python train.py --targets=["background", "first sound", "number of sounds"] --widths=[96, 112, 144, 176] --rnn="gru" --bidirectional=false --rnn_residual=true --loss="cross_entropy" --beta1=0.85 --grad_clip=1.0 --steps=5600 --epochs=13.8 --decay_fraction=0.2 --warmup_steps=280
Rows from block 8, named by matrix and row number. Each number is 500 + 40 x the weight over its row's rms, rounded and kept within 0 to 999. All counts start at 0. Numbers have three digits each.
# weight_hh_l0: GRU recurrent weights (gates r, z, n stacked) (model.rnn.3.rnn.weight_hh_l0, 384x128), inputs 0-63
weight_hh_l0.207:452514469473508441506488514470531488495536486492461541471496474528523529531525524409549460435517472542528487566534497508512389460453499527542483457534576457498407525476536429499608458475508448
weight_hh_l0.208:534499533520537520518501464469538536487574560510461494492475482511553530592580461550548472516508498487560530583497476588521484488445551516541530534475500492481522490456497569501574471376489486
weight_hh_l0.209:490486514434546412513478506517510401570532474498451516429461545496484526446506437477504520479461531553536550543515553518557542471579507532440487448524559424468462559473484479505533512502559480
weight_hh_l0.210:484560441448472478436524433505476504488522552488460538545465544533579531520479530453491484482499458504549508508504449525571469488487566513486513552457489478451442475484569541455572395469536538
weight_hh_l0.211:546442412510512503497430421503521498497558568519539556548459534454499518536484547439496511512458485522539490529555637532513478415501552500482539500463535496465578460477545569467502506464529531
weight_hh_l0.212:582464469523512444515463454548556483520490518569489518495518525478471518526515484487492457556518539541534464496551548457519493430500459527440457466370556485540546550460523540465552515447451447
weight_hh_l0.213:463451524491474445562494507521471558425523435470536578578514516534516415495509453471523420578513511431528486525433513490476470461524530468494515551478510593565464454471522455489513481443500593
weight_hh_l0.214:550468459527535508469483521466541434493469472520505561422512477485544619479527441533491519498464496540523503485421509529521514488551490469535455560522505481453456476510510512454444535568497467
weight_hh_l0.215:484513420452526546544523499501473521505557468539528549538442578426556418495504465444509497438472499492517522556516468491429490419522463478529523539555495468454497502560519494408471484472455545
weight_hh_l0.216:527515469518541440497434461475595513459513491565566498470489563412447466555469507460474442534467521498620509555486548509573527440481526509460385521455527483502549534511488537446494521442515487
weight_hh_l0.217:479551460480549559541504482455496515476587540526510553458478488495549489541514440427462515484517532479551518547485537571535542496563569488546500537478496544492478492546498475447480520506598555
weight_hh_l0.218:494556463488482430436520510550592491521416505527532521544509466498468517470476506510538524476486507507515482444529430522479422510462475572462469523475589482503484480534560541526492490551443424
weight_hh_l0.219:516497532528452551523473442474505453436513557496534528529505462517467584438541557451494529475517460503456470546510492596543567520473541450514458480516511472493526448538479571452584470489566509
weight_hh_l0.220:523509522605455557459538501480502433554519480517490512474521517444479503454519489474397431508397467536545552466507498440510455487511522497453479541490515496490459566520563470538459477466456550
weight_hh_l0.221:509534452514521527473601537472520493531529509508484478503464517516555522519552555475483482468507535491577578570504453507546494561511524555503484537498536490474518465539573432544473443516526469
weight_hh_l0.222:519430450405457440444472421481526420534427554533490525450501543461411521490552509448493558527500516540579477507569530538526506473516490557485472487492510510535453489447477535515521514503502443
weight_hh_l0.223:517512470457502494473462503474486426487461534515466556519416533499508538484434508442485525437500551531489475490519527483546431444477483472494452483501512561463405520504551473488567506440465506
weight_hh_l0.224:483520485515526556541542496548488517501537491507436505455472511453497459482467431493563437495501516461511481528456474552543532478443536485545530521536478500488431455578539488486478473490514533
weight_hh_l0.225:524500456489538507458456434490541449564444544537544555468521534480499505517482493411397530462503530533545493496525562450535521425500470527442504472438485506520544542462526516474549502448488531
weight_hh_l0.226:517502447480440518456526487520461487522528538556481504516472543513523496549485577518525453495418474433494509549458467539549500479492508490531485534488496521481477441502509526473545451491517462
weight_hh_l0.227:491458468486526517496436454476554464505527511547499570535445509483461503499485527467463459504541574534523482540519527500411463430472505548490452495481544428566548495481520513484594534496488513
weight_hh_l0.228:541418478493486449482446506433549496555499497487473510530574482520497477443544499436490501596431511538552473446564539443561447392485441512440515486455574443509514527426459500481539519442478447
weight_hh_l0.229:487470571500547510533554355570483513473596516579481478487497518499535547562545508505536537486508520437487483519524493611502508550492548487509551509517515509493495406476521529471500533495516470
weight_hh_l0.230:568462501478483491513484488514527470543482440540527509461540507450451556479525511461434424560477573471596452498553533439464488479527498485453394482462580441590512529401501497541510534466477466
weight_hh_l0.231:527449575532528494519489515500520456465478510539459492474534506463499563486503501564541535512443504474563463517475535527519517501481505467463498470446530436498537559437532550515504518481543446
weight_hh_l0.232:497441510534519500466483463469488502493535507496463501543474514519521566475579475458516509478491442533488461511508518555571461479511485486512519475473538513486478531446489535510495556486522501
weight_hh_l0.233:477482473428450488445520587540529522567448491538485477547451499519531437465507497556555551458462518519510570513529435494497518528429487513548499518526502461482424490574549524515470509558444455
weight_hh_l0.234:547432490473515456485460467457559481526502497484515512532512483450469529473497541470513499551439534460513456460564527494465487487501489504451486443430565428518523517465476518497483545477436460
weight_hh_l0.235:513562465479474458476517518511508484452441449443485488476481496545492464523459520538504452451529526491549557466516511477563444495529499524476552558531525515444459507544564466509542467545450525
weight_hh_l0.236:516482475496480565503487485468562449533483486598439434547442512414573481507473542490495477553460466482507488524433452475547493480430453498517471585532529490493498503562541549480586538567470397
weight_hh_l0.237:516493512488489562517520506519443477488469548498520533402432517502482518574500503508461515464491527435471511536462496548576545527563533536534526481488447548420470516525502506473404475477513525
weight_hh_l0.238:548480424562491502478486452515563515513538493509516559546538527453464427515557476385476442544480546493619513536522550463532438387511421529497441533440546500492485519493573509432524471460507452
weight_hh_l0.239:512512480503545514461486449450535443499433536514471436463441477530524579539509442464502537462459446492513445512573573570537476522482519493450496496526531481478519495487566536531519510503490412
weight_hh_l0.240:507552486541503469546565545581416564475502488510533477525469446453589476527549436506554537489535466501504486532460463482463470476491499504560488470589550460481510503516557481412514461534467500
weight_hh_l0.241:465576442496463535463568458484502511536456462515494527473478516543513475518496522457473507446516475547572538458497438537531493548496484543572549518592499497464524460569521506467548442562490559
weight_hh_l0.242:546438542492502428574491473560566463481582525547462484525508478458498549474484522535584506474567472484526470507523568541485457522555499554520423498501592484496457479479468514491503554541515403
weight_hh_l0.243:530508434466546456432490484455572496525493534532509515544485478550517475496470516412444486486480501481533542516545484436559465446519420524480511469457507441485546503476515565440573470495496482
weight_hh_l0.244:504513444485537554447473453496524504468489497595496528546468501468473396537512547459487459448524471490555523544465513554530461457477471543549475521499588441482503482537522534481571491506485479
weight_hh_l0.245:453493505491533485586485569526561485539553495583512515507503523477551519428540487490613543515516506504499537492486512541497449476479508520545435477470569503516427501468452528550504540503516425
weight_hh_l0.246:521508545434447484496400493508530479485519490544556562565503518466486478486465589467439480457566549443533528454472497494444529473475469527543514427509538475526467519550495560488521509462482471
weight_hh_l0.247:521484504456522479525486410484593445462539517529529536501482501479456492501497489437438436490524563494549477518505533481524468405501532599474490496458570498510487517469561589454483469487498442
weight_hh_l0.248:510539501521584565490506482517530474469475537505511521501469462519513517511455503463532504455472517589539483483505481562427479563522573441563506496495532529447495465576637562467459526515502442
weight_hh_l0.249:480510429471531464516435482517555556454548469408523565497516518503493497416558508435458442552500601539561462533529546455493450455529512441508481524489559501542424529502511428485457452471486492
weight_hh_l0.250:505501534516520485483529459482488528485488524496450475533449519434533561526540492456540511513465473476450483532501560521541464487472532500485502513508538487498478530459479577523519542495510457
weight_hh_l0.251:483519515522515577474505514442479534434540509538524526505458471549499465528490478511518529494467441536477576495440390578519498513459521478533520574542487502463537467584481572458550452500533549
weight_hh_l0.252:495478439456524551495529540463515487436548585511437483473461489498555560535516486509546521547499545466533515580508566533499460527512501452561491538563552483456471477485529558436514538571520472
weight_hh_l0.253:456483417489501553472545498475456522433535491506492508558431528471493473507534489437536408480492476461528511518487462539559452483480524547505490550530510468521528458540496478523485477494477491
weight_hh_l0.254:452533542537480508478529574440479468438421516475486476502475515542462548456478510512598471484518474428542503590472501549514459525514512513541489565546523517454481477522487489509529477493482520
weight_hh_l0.255:475541535514507469533554479609490511482498509477478446489462485497570529514505477454505521453512579516494439444517487532482461582516580488550541451553513478540502467497497541475389456541485502
weight_hh_l0.256:560456486516558540486425519502563515547524534511504505522454486442503474483483470519480440529481513542528469514589533404465523486472496488468502501440537406480563607549499533542492498470477492
weight_hh_l0.257:547488500474440519473502526460579457476493499481442427520535538483441476493504507496516526464484444440572506517468499539583473511501559566472464613530539488507440518534496526485516496595532442
weight_hh_l0.258:489519574522531424620578572469475523500518468598481465511509447535498521472520407492582504517516448443478481502466441491515500522474503497497484458534586489538432503455532490495437439542513436
weight_hh_l0.259:519455455493517497483449503522473445522615572431507599530470486478496508542498500469417521493467528544451520482494528526474523435550490491523528493495446509433501494550536557451445506440551537
weight_hh_l0.260:493547488472550537514465484507483552549547507531541470525423483549565480520470474520513466450477460521435548506459548572492584474480535494523474516518420461454481538531494542492482543451537512
weight_hh_l0.261:500536461459622571506506508532530525511534472563507503593442467505571462572507537556485444445543466509487557494483502525461574524555527476514509512473559511454529455592547483408470461462495472
weight_hh_l0.262:537495552530543556590536562520529500515488397469537499433519517495546494491563437519518475534538513388523481533471465491518480457520443523538473497501527545596479512463515455533445494466511485
weight_hh_l0.263:529504524511430499493465503537419500431466461480494448433499481519467475537463545522586531482491426480462513511446533593547588553482540514485489531483458582460548500516502504495493548512557519
weight_hh_l0.264:508490501530568525555557561500540501508475528501499480489488505465571505483546438503556500535486510503497525517516466535472468557404483508485488548496515452524493514512510449504541513452489413
weight_hh_l0.265:544435456453498535506518458562495540508525519516442475453530537463494506548486543529552483523554494517599458570449516546525559499484509524523492445422488579482471452425440529410506524455483471
weight_hh_l0.266:531444479539587456508478445473606486503547502533507535551514538474478511486521459483496480573490566487536519527587560464492486405518452493449425496420571450532532564475479553469562570485524452
weight_hh_l0.267:407563514515516575515557614511407548481496500471401477534491519543553511525488486486557501489544498417484530576450420509530440557465485507530551525505494506520460472540459520517533491582527473
weight_hh_l0.268:536529449486445464418472469545468502508494508504462493468568475528454527539472579533475534511465504587547480415603507455492570588554482522490505476514547510450523469478505460538466477489464593
weight_hh_l0.269:502534476428517503564565480528366521466416444493484558469512533448493488496538441560487505495585485492538565601448441512543524583503517507534506539548431516514456520497486472544524471527495579
weight_hh_l0.270:490514499547497486481513452533586501543554482522474519448524491510525600495485489513488513543476486540462450555499632548516537506510574511442524475482455510444514468477515542498472547541572511
weight_hh_l0.271:516432462505524504434431459444480445534511472493505481588515536523484493516508584543448433508433407548454547451525529478483513482488503537530438476519517454460510570474521549509503562541487466
weight_hh_l0.272:515538528517588478461558482517477526432439568467461531473402489534443472563488507434437495463485497512443518539466540529477492511558530541543556498502462519508545497456509496510549454483538518
weight_hh_l0.273:476562493557500510475481460413455516473558513485512525469497513507475470514504518459401478543479517478512517510522450502489491446492505454508534554528483493532506488530523500470516447476511584
weight_hh_l0.274:514431540506571489490491544464560489470482499546541467517556522507515428460546526515534458598513477423591564473516555527539470498519505442473465524416517544511488485452485548457544515489539441
weight_hh_l0.275:498464451548410400464491461514555457482472474510457546524554487523416476486530502478464485561487510476582520481499548443508463493483451522442447501422553480608446505473447535462551496517476468
weight_hh_l0.276:531541538500508513485572561498467459488489449502480459505476516489486501523516511580557483527540534466495538495468471561477470525556526536484433515503542553538420482488473445604449479515521493
weight_hh_l0.277:446516437521485443438486384507539530486428544481566535480518454515512536483568489438493448525488554545531474416570564475559514418515513507534438474506503521563547500448533487569524491513535534
weight_hh_l0.278:503476508497601556579507512540534528524554522583494473510448502540536577500539487582608527477576515443448539535488478548456505515469573575509536500457514493528480490541546569504497465479493407
weight_hh_l0.279:493469533550458414513470480477488450423552538444470572471515468512457514449494463442488510500475533477480414520441544482461440446474522527441547473515504471532454510396523463589577524423515539
weight_hh_l0.280:493541496423527515549535532514441504472522510543499504497489521488524504504469478576502508483542461466498534594466516518525526573519500536574516483524445500476423484590529499490455546533489507
weight_hh_l0.281:421451510481542477554534483588506530572482527473568537516499489566507451554484463464442457466569557482536518542511539485477492523563521503571493449450540527521474507465562466497504559496536434
weight_hh_l0.282:466442530438509549508473566526524543543565454502489412560517504509544441528514504573528501486572497478462535495477561498441531569511533475562494446475533542538491411528479519502493536521495457
weight_hh_l0.283:535495523462526565574477506558500489536501480542511435448499554484468500513518501515500477492536509502565536573550470524496544581443528509514491506560521521536599500530431516533525531583470458
weight_hh_l0.284:556474503473507482534493538507571506524460473535538480472516479523494474489548464454513517492493507470505493548498517504499440476401448543513386454459567490555473565420531497481542555521460378
weight_hh_l0.285:427419436479485493438495526515499569479520551492462497492519492541560555511488490522535547552523606562515400428499538556456449478487492444522554455554489489501542462438483492534508530514497488
weight_hh_l0.286:499492475540479498443493466404461483562496455567491575518557523498525534534570494494484523545478511507515525434519520390515494415450431403481500508542509504532502549462475493529486458475401468
weight_hh_l0.287:476471461431561571553510484546475547515498474480542485528483488489480520487559452507570459507560560466450460518528542513422522522475525531520456442536530569521500465457462440551486515459495464
weight_hh_l0.288:487529490403560532589483535453518528532550464491485576545526544476538450472531454488535490543554510493523480492519465437510478405490449456557467503526521498560462514514506485488468498454488540
weight_hh_l0.289:564546518499478533431447532472559503479531539540454475531491501522465511519464526468579530478447532509527444510544473457449451542428477519477538548486480472416611534536469575509589497461471555
weight_hh_l0.290:466542453507462547465516515430463473500446519480508542509556549471503430460476528474438493525493513468460614561469482470531479476541473470550483517518477516511486500645556469506508518529475529
weight_hh_l0.291:470495519458526452510570555521494505492469529503513451456492518605503502466510492577500520514543437453519575536438486572559533584576550494547529516512431551525502449467497496536512521523539483
weight_hh_l0.292:420504551521502447489483503486364542466522544513510523480481454552519529488480467475514564474507459485390499461435531583512508516500550472559555435530417512486527456465498504498484447503512549
weight_hh_l0.293:507538501463501431475500463505467494464463486500577533478507491445444525448483417454582461487496574474536486468495531465481467522533502465494381457539575443534486456464460487555469506529506502
weight_hh_l0.294:449504518526460464427462542514385535499476532495481532500466460541499535498511463563513451497503544531450538453485510408537419476510477478529528468558497519483502515457555510515548417514498541
weight_hh_l0.295:485536619500467497469586505460479536520500483433450439486509528536512525486442516520550602498503481518488439508534462525497450536466521509472568471459520485463521473443485559554502555565510455
weight_hh_l0.296:482499461476488535477525542464552471466549507535445492572484537483560466527524527537507483463506408498474511443441439533472454487497533543497539556482525483440487457554506498488521446546455467
weight_hh_l0.297:548437514452529518517461420531506511457510431449505462574518485564508470491495544533450476561484471504491488506522539530488539507565490517458533422438518525528541454425483575517538529524462460
weight_hh_l0.298:503543536520454446481547528529473528406453562489531445515433509534513602548517510532531483488505449435504472571523479549480557512459594519466495476570530455437555460512470498542493494509533506
weight_hh_l0.299:496531495507459516476524551521453508472438501507484457451475491493470456517421567587452507503468497444493478431454415462512461570526507514514476515525448480430426491495533498528430449548497546